Weights of a small masked image model.
Training: 10000 steps, batches of 128.
Data: trained on pictures of board games with random positions, seen at a slant, 97500 training examples.
Rows from block 7 of a small masked image model, named by matrix and row number. Rows with one number within an expert belong to one neuron, the router's apart. Each number is 128 + 32 x the weight over its row's rms, rounded and kept within 0 to 255. All counts start at 0. Numbers have three digits each.
Before each expert's rows are labels from the 100 images, of 14976, where the router gives the expert most weight on average: "responds to" is what is common among them. Only what is clearly more common there than usual is listed. The data: pictures of board games with random positions, seen at a slant. In brackets: how many of the 100, against the usual share in percent.
# router: slot weights (model.blocks.7.mlp.router.weight, 8x96, trained with AdamW), inputs 0-95
# up: expert up (model.blocks.7.mlp.up, 8x96x96), inputs 0-95
# down: expert down (model.blocks.7.mlp.down, 8x96x96, transposed), outputs 0-95

# expert 6
responds to: discs in an upright rack (94 vs 16.4)
router.6:145172119089085099113125134158118169125179073079210133099169134095108103134098128104125072110126144122111084177180133189087135121133113112134074177171105143104063183078174147094113124070150099123146167138156072132117090126099159117159086073149151090145121100152163124163139100114127160122
up.1:110164118081111090131112127147155130161158050090096047088129101107142134128127133137134150106150114237098125112096104150158146089131108173162165180149109110178155150144121093150122116135178126102094113171157100157137194091122067114143165061155100142084190103139163119124132125158131151158
down.1:118170126124136097128113130122055136127122205136170153193106137148151120096020145131152115184097080096149124105174124139136101150145117115115160063142114145085136096106130138183083105128082147134130137074093112129166118153110115119097113169100117112125068127156104088176126125128183063065
up.2:171120099133151116114041182092118205144118148147103125140156062131144111118107100150147161167108166101148132142097157160095090121114151140092158071172183107099103140144116091128110095158148105127116053136190170161098156114145174199148159119135146181141099101151139141093125185087172109138
down.2:117122162149148165117165179104137117141113151137157150143092146045104118068166141132147136064144161134180129076111132146132154165125132161146131102154103107089123086104123165112111162106069145059164100167121122106119140126081155119090117118115172184103147094087104091050182196144113197125
up.3:165079109139079142066123153152178155065119103105132088067191096121125101084108173132150118129137124168072128126176112133143135116091103064082126128202164119158123157107146155130096109101118162048130102099072114169128157111167158086117114134157142134121189178131120091157118087168151121119
down.3:144155045159118176159074146139099127180102142129130104158147131155158067124129121153143132121095114129093107089147089127118064122149187084075161127133131102159152112136145131188112175175104125184037126152155076105149136140081151149131078153091129106121082109080067127126154162148089152152
up.4:130111095089071119105119147105122113152166128147123120118144166093165088076147100186124109134114173137161168149121082115132171137148127084116102102080168156119105093100122116104154117137085137103098069180230132175232113117168124150092110145115133141112138103081119151119130134066155073181
down.4:132093081134154084124111150169103100115115135139140125123076068216118165111169137140168141142124106131142126100131166197145098180093109120192125093143125073171111063113130133145104090153149107111064077109140150092113174172149073146141117081154207127133137157104135116100173142122171169107
up.5:150103074092098162141114169142172142098126131148115091079119112056167143129137117153133092138096162134134134091177139186099141126150112135180174128156140148116081188179119069139082116125110110163157083136099108133072048179165116150155140094134115134110200050139141131160141164092104098122
down.5:130110118142131095188118137116114150192106185188081152179160141190120125138087123097211118174117126169108163121090094101048139071092108160116117196072147161165174140098098142102130119094107164105126133150097118148102132117134124101135168160087170178134106131116085129074108131143138106153
up.6:127104085142123082117118186123154134126165096094079167113116152109099169198110102094179130158120144078113149147193156081113138166191112101095057169158107203157130105085135159116154085175109137123162105093101120099108113092161089088133159107142135111119158168130079075138154094104125171153
down.6:093127136126096127086116136139079128105037164107096109163094110109180086086142085135127070095136138134118111087097110150143111124107112082134073084130071172161129090127139108108120116113170120114155206110191144099175183125086102128138081193201146129142160126152135160118161177124147126161
up.7:084182133097123112186189115149063094102169147106151105095151093140037127105145154084100073119144101123143069121060141094131100112149140091133153117137123151123156126092155152173115129126104117096118100150177172182094175145181175115092096160114154160125136154112186092109150132133092071135
down.7:085131110085079098149103145128098133132121104137134134110075104143118191100133197137109168084178142125107100134132185103136119108164190101169097142156174090110155159127131105158126138119154154133095146151151187057162115191088092152160137092123152110177202117183079149112068088150137159123
up.8:073106133149119085183144183119120137111135082134170105103098058137156132104114121105173155060130079091098111133065195179123118137117170111152134101142182174170175093122137147133143141102182183118101108092119135184136148124128168175112159109187058125127076157135131116090158113135141100140
down.8:103162143096141095143140104160138141076116143093111093050198103127143169135168141112161063154160115116169133139173140075136055109137184094083148137152106133114087086105150147163138071141106140194126155095171147120127129097116122095169066142084164140126195129157148112175138183140158130129
up.9:146072132148108139145163114127078111145134117131118118069141129155157177072119127099191147134117097131120094174120166107174164130100102063049119174151145097192106095095134158126131115127197159103166116146084157143159137079147085122098144189124085130114128089097062135138131179146162084082
down.9:137123117128164141112119145136157064129107110101122123131097107114083122162142155142112133148149092162130154200187105164122124113103158121157120179118135130167156197165110115089132082118139106147111141068138073079069107161073206058118148092077147095100055105157159116144148193123112129161
up.10:166122147151103178164200110126100204132121110081067128105126163112096102117056187130137177141156101137148129150142165069126118090136133192072132127164126090152143101137166150134090128113087114136115140146182131165085151096075099122147113059140147135097141089133117097111159098144210151144
down.10:146110176106071132094089120142152069110168141128221152159157134111138116151118097148135091154010177112096083071155129134115129156144121095109119110123105108107111176117095130134085113109148089168132105162106087112153120158184155104114102168154122118153135094190157148180075162157122119159
up.11:104177209151111175111136198162114146156129153134102117114142145140110152107163114113104105148099116090142152173104137146118092080126145084102151127106086056147135140177092110128130161160102121119089087132157071119156088063141092173102129113197146095108171097142156131027118122167170137148
down.11:068149142101137122156151098116114112050170136245163166107113140184113132117105158157157160166115122143173115116121154104132136132126175137114161141124141094108133113143174130096150103121101055187117028111162145086116153156124110164107144176172073132119121126125141167150163150116138071133
up.12:148102118099115173063095125085142136149137144145125067144134137122132100102107101143044125126114112138151151125041182145104165115202143206195096092119136126121099100084165116129110177087124148107112108143087134144109183173093154134130190127089142147162091130133146126155089110115111193167
down.12:181072122119090154178112091084155101153102171089146175161098110157106095157128167089097100105110162085103118156158144147123160099145105115158127161106151116113112082121122157178169109120148080118180128137197139119083184167132115128117132166119188095183104143090077124182119154191169104177
up.13:133163139105151144135112130139123090181093136108156164100099136132095100121117106147113148100150138157156136125150144087182155220144139197141158169101130163135150143064081136152101180142143164069171112145113137023152114153167125167065106096154144132125164133142119144171095070135190089132
down.13:156093081144146105071204070107141180155136097101142066146110134135124116117083144153128160145097102086148090171121114093148152083145126082157173124100197164170153121157181074123068137106153128150142155106113087101152131126139074096157122155168107169124178128109138148188058124096149142137
up.14:123164075162099118109122131152090146105123156146164142176175139100102146166076138092154136131171109081150143176154120110131113078153164131109160115078085103111121025106115152117141089135151167118114048104128096117081182128198145177087137134114175102094129154177138065151115113126175143144
down.14:131126166104129119116100160097098168090191122184102046112166143105102098126123099196114074154164140058078093138145134143119135155103090112123118103148181153158114111074141101143145146121142142128136144159203104134120182099080123183106134111126113182142168176152173194143108153073102126121
up.15:101159128083112131106089129082115127077121197116133138109062133144192157191080136171107118165150132184123148166088152096159164150142151108129097102096125155112090152145124176129141095115148105154125090120107111200142073075119148048146108178104158158115138117120083206171104120107100151123
down.15:168155123180124114129107093188136138075138080169140147116214186123142133165124150155091134148105147145137141100118128169045129140155130119128110110110111081132150107151101126162130123132163127145094145112139142128178114154154116092024119215102055187109116155144115142086122113117127133057
up.16:111149148101194150143119122187113129139126095143110165115155104087138146066094087062128103079159096069133146114151115148133146119151131211097144138116144099157113141168132172201124126119143083093128169104105178128123170078117190073115118153096175153135137121149144069113107047123124078129
down.16:143176123145158144127135115062078169145145146171130166153122143105076126145128126122096164102141150171152093174121155086095116186166149075096129136104097164112093122153138116160089155115173106158192141112093147087099081165165101171100134087138041107146160083096126151075083146171183144155

# expert 5
responds to: stones on a line grid (98 vs 16.8); nearly empty (70 vs 34.3)
router.5:135164147132151191114085129149124192102110155177160120141112144102138096133133124149092058113095054054062150138135116148151121114142123126124169098179108132186083120133181132130127140069125165114122087117129071105096116167120148206134144147161153129193156182105118112110161091183095134126
up.1:095117165098096120135146171123116109169145190127087133150085095154108146077152159122103130112096137157135093166208120125111081119130100141056100139148146111110092189137185152123103151152115098098105147060111146113172086164114175131097151104128133122054079159139091206132146099086069127114
down.1:133078123151113103118140094095134162063141101157133121144128112161192156117201158163157080150094043147124140098140122142047052150093116102116115103132131164178156046145163103132114178124088124138109093124114157106130139092133184093124112157136170132100157154102163095182166143127146108101
up.2:142158081123153085111130144151134146140117106139126099087153177150157040101081124122099094130102056133150183073093100139139151128145190125179124122158140115146142067161122178086157198095151169127117106107089123166189130093109134103140118142169160135135086157178084074133128151129140167184
down.2:103132234161097128083145099120123139105164108084120125150162144117139198138096128142106076164141135138082124187098111086130132145137086163149148110112135124106135107148152098216177087187119109173106180118113120153093133103117085117113135101133062118117131141081151154113155070204141082135
up.3:067106164088141077086137051126100174161135134143101111072154145134187149148114072205092127170138136162152167096101117137110140144121157067094193103152172129101070161165111151154136110074091114162155144137138087105156142134188094111172147118133145153119176086162146121081113127129117131142
down.3:193127123096166158091156086090084142192143129147168145139135124123148097145105122124161071118149158131048151115117090104195097096118093112144090155159026170118094110118113123142117140158146140067122112157079124183094131158087129175160102123140128181067114111096154109127166152120099101102
up.4:095173147089133128103160115126109198122085120124130115164094119045085133122068130084130112134158141171136096146149131116138108076092134121174073124118122114097139170094088186127135142155093125099114153166086125086151080121147134116158117088102144137154122093179122147123189205068173070186
down.4:094112073160121053196103100118141135113122108122178151099204123163135086163126124152173130137135152079139068149137130131161164122134082067138123184110111132131134144096158078110136106109094110118152137146149141188133151119184185106131147126098074139111060061153193147088104134107142153091
up.5:184095105106126170139111127134080121123135152235177118089072101104148151113098124087142135139117141160144143115098149097147129143076085103140157168178107125057149099114145164161139117167169092118100053150120091195144112166102147153133082150125157187158102142122090122089075118150115079127
down.5:112145170178121111120136134199155104135171150068071124156137108095091145176154130131110154134160130127145126087077107113111156103127085132079167076097194123146135122106065190148158085118117173084149176125089181156160149067118119128150108141116058103150190143121107165144153140071150128152
up.6:164089189126117107152181082179135149096154090101176078179115129089109186097109153146153132102132168141118136153158131098072148169131109163189143155168152119132132127161175085161160128080137114088125218150112057150172067089160163135153134113120118127135161129124181116139122084138164137113
down.6:119134147151123158152099176078085103129127139142135119139108133249133095116147149095166146073062091146109125094091143127139161126174164092066137110198128123137135098120079101131097072136145139152172075139139124124112104151117210126136094123137181137123156156105151133052111159154138159167
up.7:147118143158130140134143139120163160114091128165188136122104103179132210088155109090179108173057096060090080135103106078165119183125133148136111174145124144146123138130121142176109124139093088020166131129161141125162141124137169141095089145105133124214120127155099148106165131080127121105
down.7:131131120128141123073123161136090147099049081182109084147137159161069146193107157177095131144137110100172108092129107097150052182097132099077156098074060171135118090126130146138192118131155122126131145097176137170193117161125128155108130137184149098097150157098097180142121138114141127122
up.8:125097128087114134130134093195068089158104155179164099096112119122100084090135134197179131144082099118077160105050140141194138156105128143148146158107154168154157145101130148141154139129127201170080108091147184115157193100075092117096163118152125145098144171134097085137124172115121115127
down.8:093105144078095151147078142147121096162176121093145134070174153132195146106076074125158137104125143116181086169129100148160164132148083151130131169144161104132122149116151052050108147148158037198075137129137169127146097160126180135098120156145117129164134131131103103111125180127131159105
up.9:116119095067127061120135092065172150102142133184120115131131166164141130162059127133068196149213117157154161167106108181133125117116128140193118063098152100123170142107152112149181101106134160107169116179133119151113187120124122129118113097093140144137188140159153123085085095131101098126
down.9:169093078086141161090184069141080170123124131163156149168066129124119127131175178150146108121119122141135177098074189117104109110122143157146175151143157118140143095104150090160172106088124171113156184117123097145061166165117046125094111106093134110101119168102115182155151145170103112172
up.10:128188096086150067190085147119149141091116099145107115117145170143145148162147156164161099141060082145156109117112169090123119152053139110145093170170106167104139076105110089176134151152112185177167174149111167138093141085113119115071159119102135103135157081094160086115140121068158135089
down.10:124158122178158089089079209111143132104152084147110094113167145102114112149093126088078113103092164089158100150159143127113155094208129109148148151118148102112154080115128168140120156157158155134159182065150135146171143114184145101114167097099103138132175113113069074130053093093091170126
up.11:123092106189089125087091082135154115105177133126137123169092136116127149159178091117138096077183173135106130161055141170126132107176089153134174118154149130132116123115150151183080185127157131153147116146164152122101138124122102081118058053144131132120112193120156112117157116165078170048
down.11:112137149081131129190140142075198158153124151184170139164116088121129138094159167153120137076155094159178126110135102106087094076111077132110152125162099119184123156099096152124143088100106176155086118123118089169118055140134141142142179151144160142066182175121153147104113069120109061128
up.12:183061121110135120128152128134092127140115121108108092130089127069152106090087062161238114162107125141048105102153167129146154113093156154125173155119150092163126101144129120117155146124128091158105136135194095089099084147180176138168124102117126127142194142126112076123116153125182099179
down.12:127145142118135170161157155189151166168132149119109096127115146090120109100124100150123151161097125116129096125099195156146149104100121084110093087115131134166165123069140144134081114137142097077162180168125122150097182070146138105068091101077220181084087144081105100147134203116122168114
up.13:172091120085155110137112135176128141161111152063114089154182104087181116052117142144142100082108119121148117156111211106170069136142091121092145118117044141127075120134136093184145143130115123160100145152173182142116129169065161142120088161153145095109108173108085103123100080133113152111
down.13:127145154199226143083118148146125133108101150121114137139135127089165155082097072078127086144081165092158157147110133104140138073153180155156125102132150150116153101111026136127146150127141112157067132162098106147120128138056066139096163137100105138134116152100132105103135105173191091100
up.14:098162067085072129156142071195141123192138124117137086106154112132146092127153129094141108129142176129198143117132164130087119083157088128187130112121161105121098138125164170155148107103111094122168099151143171155088145192138150093094098167152072089170134180194129114081131176114172110107
down.14:139096101125166075125100116142183144138119166087119114146171136058099183157140100156105135125179093092098113118118112159148132080165094105173095094129076137119075115115093047079133112101121155174124134125161166134088064126120136062162161159099141162063099135131158152142144199149093123126
up.15:092123136096124111142105128147073150063125120127113203120164128159115140101150119145082174153107100172121118097148090135123081128112081129129052153134178196073054134181142071133134124151165108102117122095086134058150155165095067151119138133182102162141114133128193121127162153141168126147
down.15:134139098146140163184149112160132068177150121120150049140162109146161140138149093153139124107108090088070139170140131167033102153103150101074177149130135087147135148162140191160099150152121137124094116123099125123119128116068093106147138150191142082098188131134058139180125163093172118109
up.16:144160109161116120142132078083160126158116218103135098100134097108138152171122120058092061152097187199087108140133143121120118153141145125098164090142108096159130168133161175131110112202167059151158160161145055167157123146108157111094122113170153187106138145141099123110137145081145128116
down.16:152095130038083120103072103117127123141143124084118095131110110148082128141109107096155146166105151115108171137119170096134093200100111130099131154177077170114130149154158167138168119150076157054125087123043127096146105130119118149163154144105194120131075139136113176133177162156195124156

# expert 0
responds to: digit grid (97 vs 16.4)
router.0:110163109084124143159085119075118137072139070113179122084136114083087165102132151130063144098163173076105148170162093121124146179111186091147115193103148090103163107165130098148095156100122147182144096198165127104113105068140135129169151177142137093151131116138139085175136106153171108098
up.1:201089113180080098114080172103122141172128131127095170139085182114176143116130132150184129145105130167150093114098135154094139115142071087185114124155076164137103138103083152214179134121143127123133176113097083106150151128141104111087077104109103149168146104196088143177103104136172126128
down.1:148140123102106133108192118157119131133086153095126108131171126133138132157077075112143106161146067168103113104067071173132117137100165133165112153096119089082165113111079158112129067191102136153123130103145132110061082131120151119173108077180188101123100111165115128090059081201130129130
up.2:147161110099137144188189123166161137132088161131153103205196129151118172144089129168154085149140098136154041078130149175097115122140165080143161112098111105125158113106109120184151096111040120067125072119059125160124129161136136120169104100127146098144122118125120144130151154161097125176
down.2:107098152126089124103180151089147116117180167130124209150094137153169099122155162128153131121145092155119131126146175145104079159116121120127150146106066101123173093136109170211161144178190135144060130160133094081161098144122089179143123160113157076153109107068185134105084082146141157133
up.3:134136144180092171115036091151140116095140148144109147117182163135148182131111140124122096137155138110071073168089132175192153076128135116157131109067161157095136058105178151156131126126113152092158130165096107148100142090187099153078118154122155097153129142119100124090161178162119197149
down.3:081118087133169092138154141188144132156119117061142083084142148181134157122178142115087097164142107113104168118151152089112112129118153153162109150098075197169140184112161104121161167153102117147137128152141112118125091150162159124156114119106099186107172122127118092153106007128069095096
up.4:147166162124115098096149144115178114127118123135116155147134122135107164143041213178107130057120140131085100125104159137137131104107118155110128141128170112135120147131125166111097100093164123132129126134144144062118102187183086157113124143028121123055145199128156153092084132165155191094
down.4:073104121188137178176108134157109097108140140180130124081122158092136116122164150111171107128100113057173185149089125106115070099090168135152135100108194157125160153172147129205115171178099175115120158082125132186085153118131135084118128149139164100165092064162107149127123128109112115171
up.5:089158134112097082081087137138081112154162129128172094098145136201136136161132159144136086120056092181135123181153131081117125182134108148167072109148128095133143119134119138069170090102160142192125118142086114187144133080064085113108130127171168098174125125068111134178152148123173106145
down.5:133151042157143130146111121076096158126161105123154152227154088122124138136164066122103129120170113104094086105165080119192161175147174144070121098088140094167123097108136115175160165109130125094180145145175138090103105076092169114185079108137118110114161162114149124115134140156130152090
up.6:120222085136131075170138130138106141087104109118080108090092165072144096169136148174143184172141108127051065094150128174137165111167150116129082130097126145141136137149097134101107171127091110141137097178123147112067151177161113092078132162151151124098103169114086137095097137167158098089
down.6:131110097164109199110135110166138098107108068112126133091091085126096122152161164143119143125144114106093191108163119174159110122149169056126117199114126136170103170149158141164102103144171100136157203066144091074116151144065150109116160117125147152138206109162113120149090103157130134065
up.7:134112067160066119103092139092106131209131129102150148070127159150137121180169110128154115141180057161096099124102105123168143150069132104130144102131140106133126171107126099106192111145171126195113153130149185127195089115060172156142102133166086138088193107124098135129146116101108107156
down.7:173120124050152166112134116147147161125171116063068147175084137199162136140118135119129156148098115109153137143202112167147120053180169149120110074133117117155148155146192113130119103132112097113103123166141056144088102127160146089132165060157127115149056165158142132138150094119137122096
up.8:126155098151086064126116128163111154127141167058181098122103115212049115098115189113142095110100140085164133195126095107158174087126125171156135146096114107078077130100149165112150112086116144083132125160179144147198141082115113133162139117148117102147108107115072148155101132133099157086
down.8:107123126134130147133111118086119144195151118157120161083117133088173098141120103196118141154139089146106139082126132074115131117151143026070074121154078116157181176162098073104165100058081150107147129130168143121106138108146144162126100092145158113129112154146143166068138130083210110114
up.9:126142109172136131112134154089100116097153108081161143104120183169111129155151159134165095071158135147156138171159070110164180130171063152095144153127117135169121152124053178151182133085129156134158203172171169114114074126121152142085131077187103158131137175114111097168154092140149125088
down.9:126095104144182168104130075120140176168113149147168105108147077112117119126101127180163155099181132056119098092110163098100105110112201132111111125124154087094117155164193096120121079192132172137077092119130117152091207129159109133134148141088067153173076167164113114115111123132095161141
up.10:084085149062121108106051083144133147154120120143103127190107070076084104178165112092123106095103091137117152130105159119119148121104150128190130117146064104137103102118080097172161103111118130104166085150126172209117115170110154124131139132120144122100113130206169141121202100167092122141
down.10:096172161123157145086089150164106145026155127170141061121109143101084131130085196076113092142099110103103090094081115134093180145133138061124172131129138142114081119068140093181120148135084105146090107159090101149167146129135138126114133118142173163179141074133148107163083141148153161108
up.11:105110170142079130105143078147145121071105126105134106193145095150111112119078106120144099165185186143095112190114155128147119129155168149117114160072056229115120147203129123111110110124136089085141148149141104131112101170118149138115114130097184149074131073118117125185111167116178101100
down.11:174119150109125120190129162129132129130161127107117136067113134148110169074116129123151175141169104154132147135100059120052088125111140077129131094171143096112147137155073097170091147111055121095095166136146173172117155133142123131141137129114072096092137168084131201098082137030108139103
up.12:081151075147156066146121148104122151027150112099170115144144107121076097160186134074178132126172106105144106141145120111132154167133168132108173140212098133140135093149151113059131120076101144155178131140162129117169155130117165160131110081110106074132170173119097087162131124129147075099
down.12:180114102155187108164163125133165112132079147124121168074131137141134127116157136087114165096114108099093097105160122051131176110139120044136037069128117128130127128101063117133152160163163112143137128159141093113105108124179128102136192118114081110155114069100158140176148104117051153142
up.13:153135102149129151095091129135138111121137152130077132132086105122146158064128094224153210151174106112074149138102148065171144137147056120130152082177128122084173135108146172116116135125082124076193123114123123134133127069113173096067180154143156147125103116124152104112130117178167108162
down.13:119150150140130091147110105115100151135222063106110133131122095137127131116188148120085132120076127121194082128159119165118186200202129142147057129072105077147115080138113107133088156119163144131125164120131162124141122159102122138149094116174126134128204057161102143154132119111136135063
up.14:140104132156150123067119068118071142144148134084113143113081129139120098136149070176165136149116073107131158092162166080132101181104151117111170101185092103167134125072138150117158166189119110101171074145147088173187150154149138076113105126110141147127160149137125064098189150165174164104
down.14:165154233086162105143115103127106116123122097147135162164127076122148160110155151116164108067092093149190166113096085167130105149049095162172105088167159121114154108159165089167157182110130154088124134156150099143114120152142138165076137124135110111115157090114137091111063139102065137158
up.15:112189126124187127064145157113117126136185131113112109159134139149138146119162188186121097074150070104085109111051121215087127112162102059138112172146199117105144089090068134152169108169160123088141155104156165149130143140116132080136129123108143141184157100151135106107123138149145097132
down.15:117082041064096101127097174082160158108113126143149053132154139124071137111138082084134159111163081207172122114093172084166128137111127136123138130115074165142086110058194099072142143171114156155079136175155147126122124176107143123165115076130141108146130107121109109124133131145125130103
up.16:106145149118112110131112130117142134148126094173109176079108143089136072105129100184122116144116126130118148100192084211117171131202192161089115076161098111149145120211134174154083112122074148101088099119122132108138162167205176133126126131086163130121078119090123061148121134136135115133
down.16:132180159131119197174126098169068094073120096111139130143150154143123165142163121157106127105117119047115105132155089105182069196118147080138117185129140124107138148119118146081123135174166145174178131128164108127145103120114126119096087199069142111130192181142121122104102099136149175181

# expert 4
responds to: discs in an upright rack (57 vs 16.4)
router.4:151146160155185163116112129057164129122151121131137188159161117101090123131120097116120181169099137183156105152120125086146122080129134129083128163100172111104098156178131120115118070176100136177064136129144151099141169134078102076134164122119094139138178161055089084122131043154110114084
up.1:083152119129148126120145156094168166138141116097142184142119119060140106181169128140130126200139175113110071101187078127162124132150130087183110171102129119148109095172192127126080141120198148149125143125079154125110109065121086124148165116121094083091126147227096077123113152120134136114
down.1:120133136086116146170113148077107109094097169051122177118181163099084172120089102081129125141111073089136130154057139176089104099089130078132133086172144107145074172127142073102147164141101138098154149179116138121113101122118142143108104099128132123111141094145199177147081102143171191166
up.2:149187131018161153114174152127131132101102146120125115073115115087167155075110143071139186125115154123150062162178174110144175151096180116120155099104126119132105133193156095134121133142173147166186065112093137204148135129125117104150105105141121151168139065159125140121126123159131124155
down.2:136144193130085172175094084166101146085149136145148163164078108106060119082125115117101087142209096156132129167098111102087104125138136153182143117127103087141127130133165129108121162097026148158064171124158140088144169098153114115156112137206145114124151165141101147081110109143145117103
up.3:126141094142067137163119104102111129159053185140106135115116134156116104179127123132176204186137101084122137092165096156135109111102127202175147102127066153121147104134131177169110115095124150148130106142104042132142141148094144152129124131157087125144107168184067102103177171155144191152
down.3:113145107087064136141157096179126146086192150081167084107200123126129149166088125116137143094117122135103082086111162187181136146126113090098117105162146106055096152131148099156158140078089202179160075121101135114105181164152179147131100181167140124132158107126139147140135111125099103168
up.4:091115138181144093142150112101137125132113152088138127154099112125068130130139182178113137118181089141144154148073100230109109098149101136192093119116145098082092124166156156183101120236154108124125119128137164131101125079134100137134167123178131142183128082106132084107124143154111191159
down.4:142114153155127152149113124122116104092101122188175155141091162135154146123127159123102114078143128101155169128154107114137162132143104194147138082096098138179147093124208134126154091104132125088113077070065119122146188163204135152054110134136104101079158175091111155155119079134204157105
up.5:149118153150157149142194167118123130122096152186130104080135104157111091084090152128112138119145132124096115128174163177112156144134103106123167097188078135113144165122089088143157166172116055145108148135079163111099135039188124102123132089125132110129056096076129112199123182117091169124
down.5:057116145127156093088117138094206063115112122161113116184051108086101143134125159086101140083071140126151159112123132103151126125132128122111155162102157093098162112119132106123153053118097157152080102095106126180092135194154070102140109116132124117086087146171105136124162140169154188077
up.6:092137115098103126180109125116157121087129161177102124123135087173118134187096140056088061122091146099125119134184150080130058111196094122127099165148121094156130124116123159170120111118086146145161164115115128071143145144117152145120067164165091148082189120184127137101141105115219115104
down.6:187121163137093174093111106181189119147156081146152189124167139119159082086087158120169126155115141182163111150057104133095141114139131122172132106159148123142115124160134060121163170105164103083178112064160112134115175096166124131144118133080105107124095107131128145176089075119071187140
up.7:105084082109149096086122168142095193088117189118092144141087137123158103150055196156164126052086123144088136107113135128129140113127142146140177119118134129116022108143101132130134106127144141132130114118166117129129123071120173082093181104097166135146154077131137164119129063087061114107
down.7:200109130137142118098110115071091108197124134093118137086133125110040108098107179083098122120123134186107158173110152083139104133116126104067083164121144130137215110094139108130151144209134170129174124109079077149140148103164115162172093114118106104148120118083158110106148159127154099086
up.8:118082133161106086138136197096094111134139140165187116158094097146141184157115097151146100126107137170095110101102204148111114100081120141166098172184096105143073146101141132143078125128156161162121152111131104148152103178163138081142205178119144154129155116094160141040171167141147093154
down.8:208184094160117123113115151085120089133109154134098105139145104107111088132088132130205128097097086134139119139215107145175145160139148092144151150131081083121150146153097102180140145100161125120137171098091133063093103117074055150117119127112208129126145137107106127101168088123082083086
up.9:122094110185152113130181136040103116160120200144097115110213144119129117174149141181165135115050128135126196141105126116143156142116156151153077186127088139120143127130174073121095158107101113187096120137139111100175142150121118074106171113117118099141178110160148151143103115098175158165
down.9:153087140078101116092136112134135128170180114056110148178112114152153171125131166133150158112188185221167121108110141116122126166092145163195099091138086119149120162100157121159139118095181150159131151188057131090140128123105118137114156132125191113136087172131148124137152061105165080127
up.10:179123155177160112147085095083121096087087159133099106026114152144152074103128107161129129140182162126042166113070149119132114132084133160098139154101101144155139158169120117096147142091113202169138145148161118140136156111136175133124159151134173098169160195121193122139130099113164126123
down.10:082149117151091092132143117096117101155108115141124139167137163092180123136129107178095137106081093113142152149148122062162209165170088137168102142124164158135106124104110094102171160183130167129121104203117128067066145126163093163107117107164175150164110124075118090112114159174047110118
up.11:098163141144194130211162109103174077095132061158133156159075067099113103119083108137109110150152115145134151111104103071137148098117105160178170188106106110112113133109117102130052117177112111093126095111113083154122078136106111139140132143110102195075133195128156119143167129185138128138
down.11:140139165059103164107083151123119105139138142131138080098107143113102150147074082110130091081119135099110136076175138155107181153163165135074169082121114117160098116080084081114155129083154142097139135151115149109108199115147170093120176073103039058146145122152117182156146118121160143096
up.12:181094150121107126135200103133143129162088154158099156106161090127121191118093082104081138130122162155154155088174112133102123151174111126108181110150152055131167150086146092159091136134100129121147150124083103167128124079186092077124129117058121137103143152128138187179230132136130148128
down.12:156181108073113152114113134101126107083182167116150135174051076136157094155159193116169100144093115093140130103156148130116124129135139096191081185077106124137112105178090155114153110152113162131095086143069105132113151148104122171159087165214121143087081166154144103142094148146149156144
up.13:163102119098123160128075103108097128173135041097196143088147098058149109103124061146156136130130139139149139095065155112156196095123148141102107140123132129145069135112081115164135131136137115127114093173134105131138197175104078120135099202187125166117170121204140120126144128161143111105
down.13:082201136142093115146104173135105086089139192094048113165076075191140143134103126127113185112080154094140133088116086118091115107136166135137181159140131179119141132153115112141110139129126178113111168116121169109163172097126162099062129125147104091179137152097095137165109115158142076191
up.14:156078135160144123068094129149144130145151075111172123069130118114118042081053118107103160139180153140103169110114145123104176140099120100092125126109135150153089101149166109143125162101187112161137159140067149119120110049143149113111044126122138130153180120116178117157128100154062151167
down.14:082117109136112078149127133102056064107103157130129164178059147142112139111095149047138166126082138100177138122102139113086166073096139120084183104149108104106095099127100130130137130062100114163116171144192143144140129156157124133036119178100153144069138070122115151134131123155144107131
up.15:092114066115142134091132134146048132122158135105153070067153145143079199104158153161147114092146115134109097128118143123184138159164164142158134167138161149100163110105119137143102087127113166058091095079178098105083165153179117139130124116126166138170160064118124132110143194108119050146
down.15:084165137156173140158096124168169116177062091185111108167126135122167093133102114075165132145132191071128095141190219111120115094097073102141083155129114137149137169121178129072117144149184127119138118175126142070200129130086092123135126096103111151162173119115110129108138101131156147136
up.16:096133107117125112168075104100072109129126151181171153108120056130113179152170179125140124091149090103085170061121117124122126144164152140170159108097053155155099190117138119131097064151155139129150116145137124143182147102137160123095116170133119191166120150124131201137124168138191194132
down.16:103152104140140150089149159124147158192155184127091139086175132138120140072074090107112065153124193133120100129117153170114102090116106102096100123162197146088150147148114112148149164153070090118088108129134103149086222163103117148132147097126096131140138136090153076193197119129103085132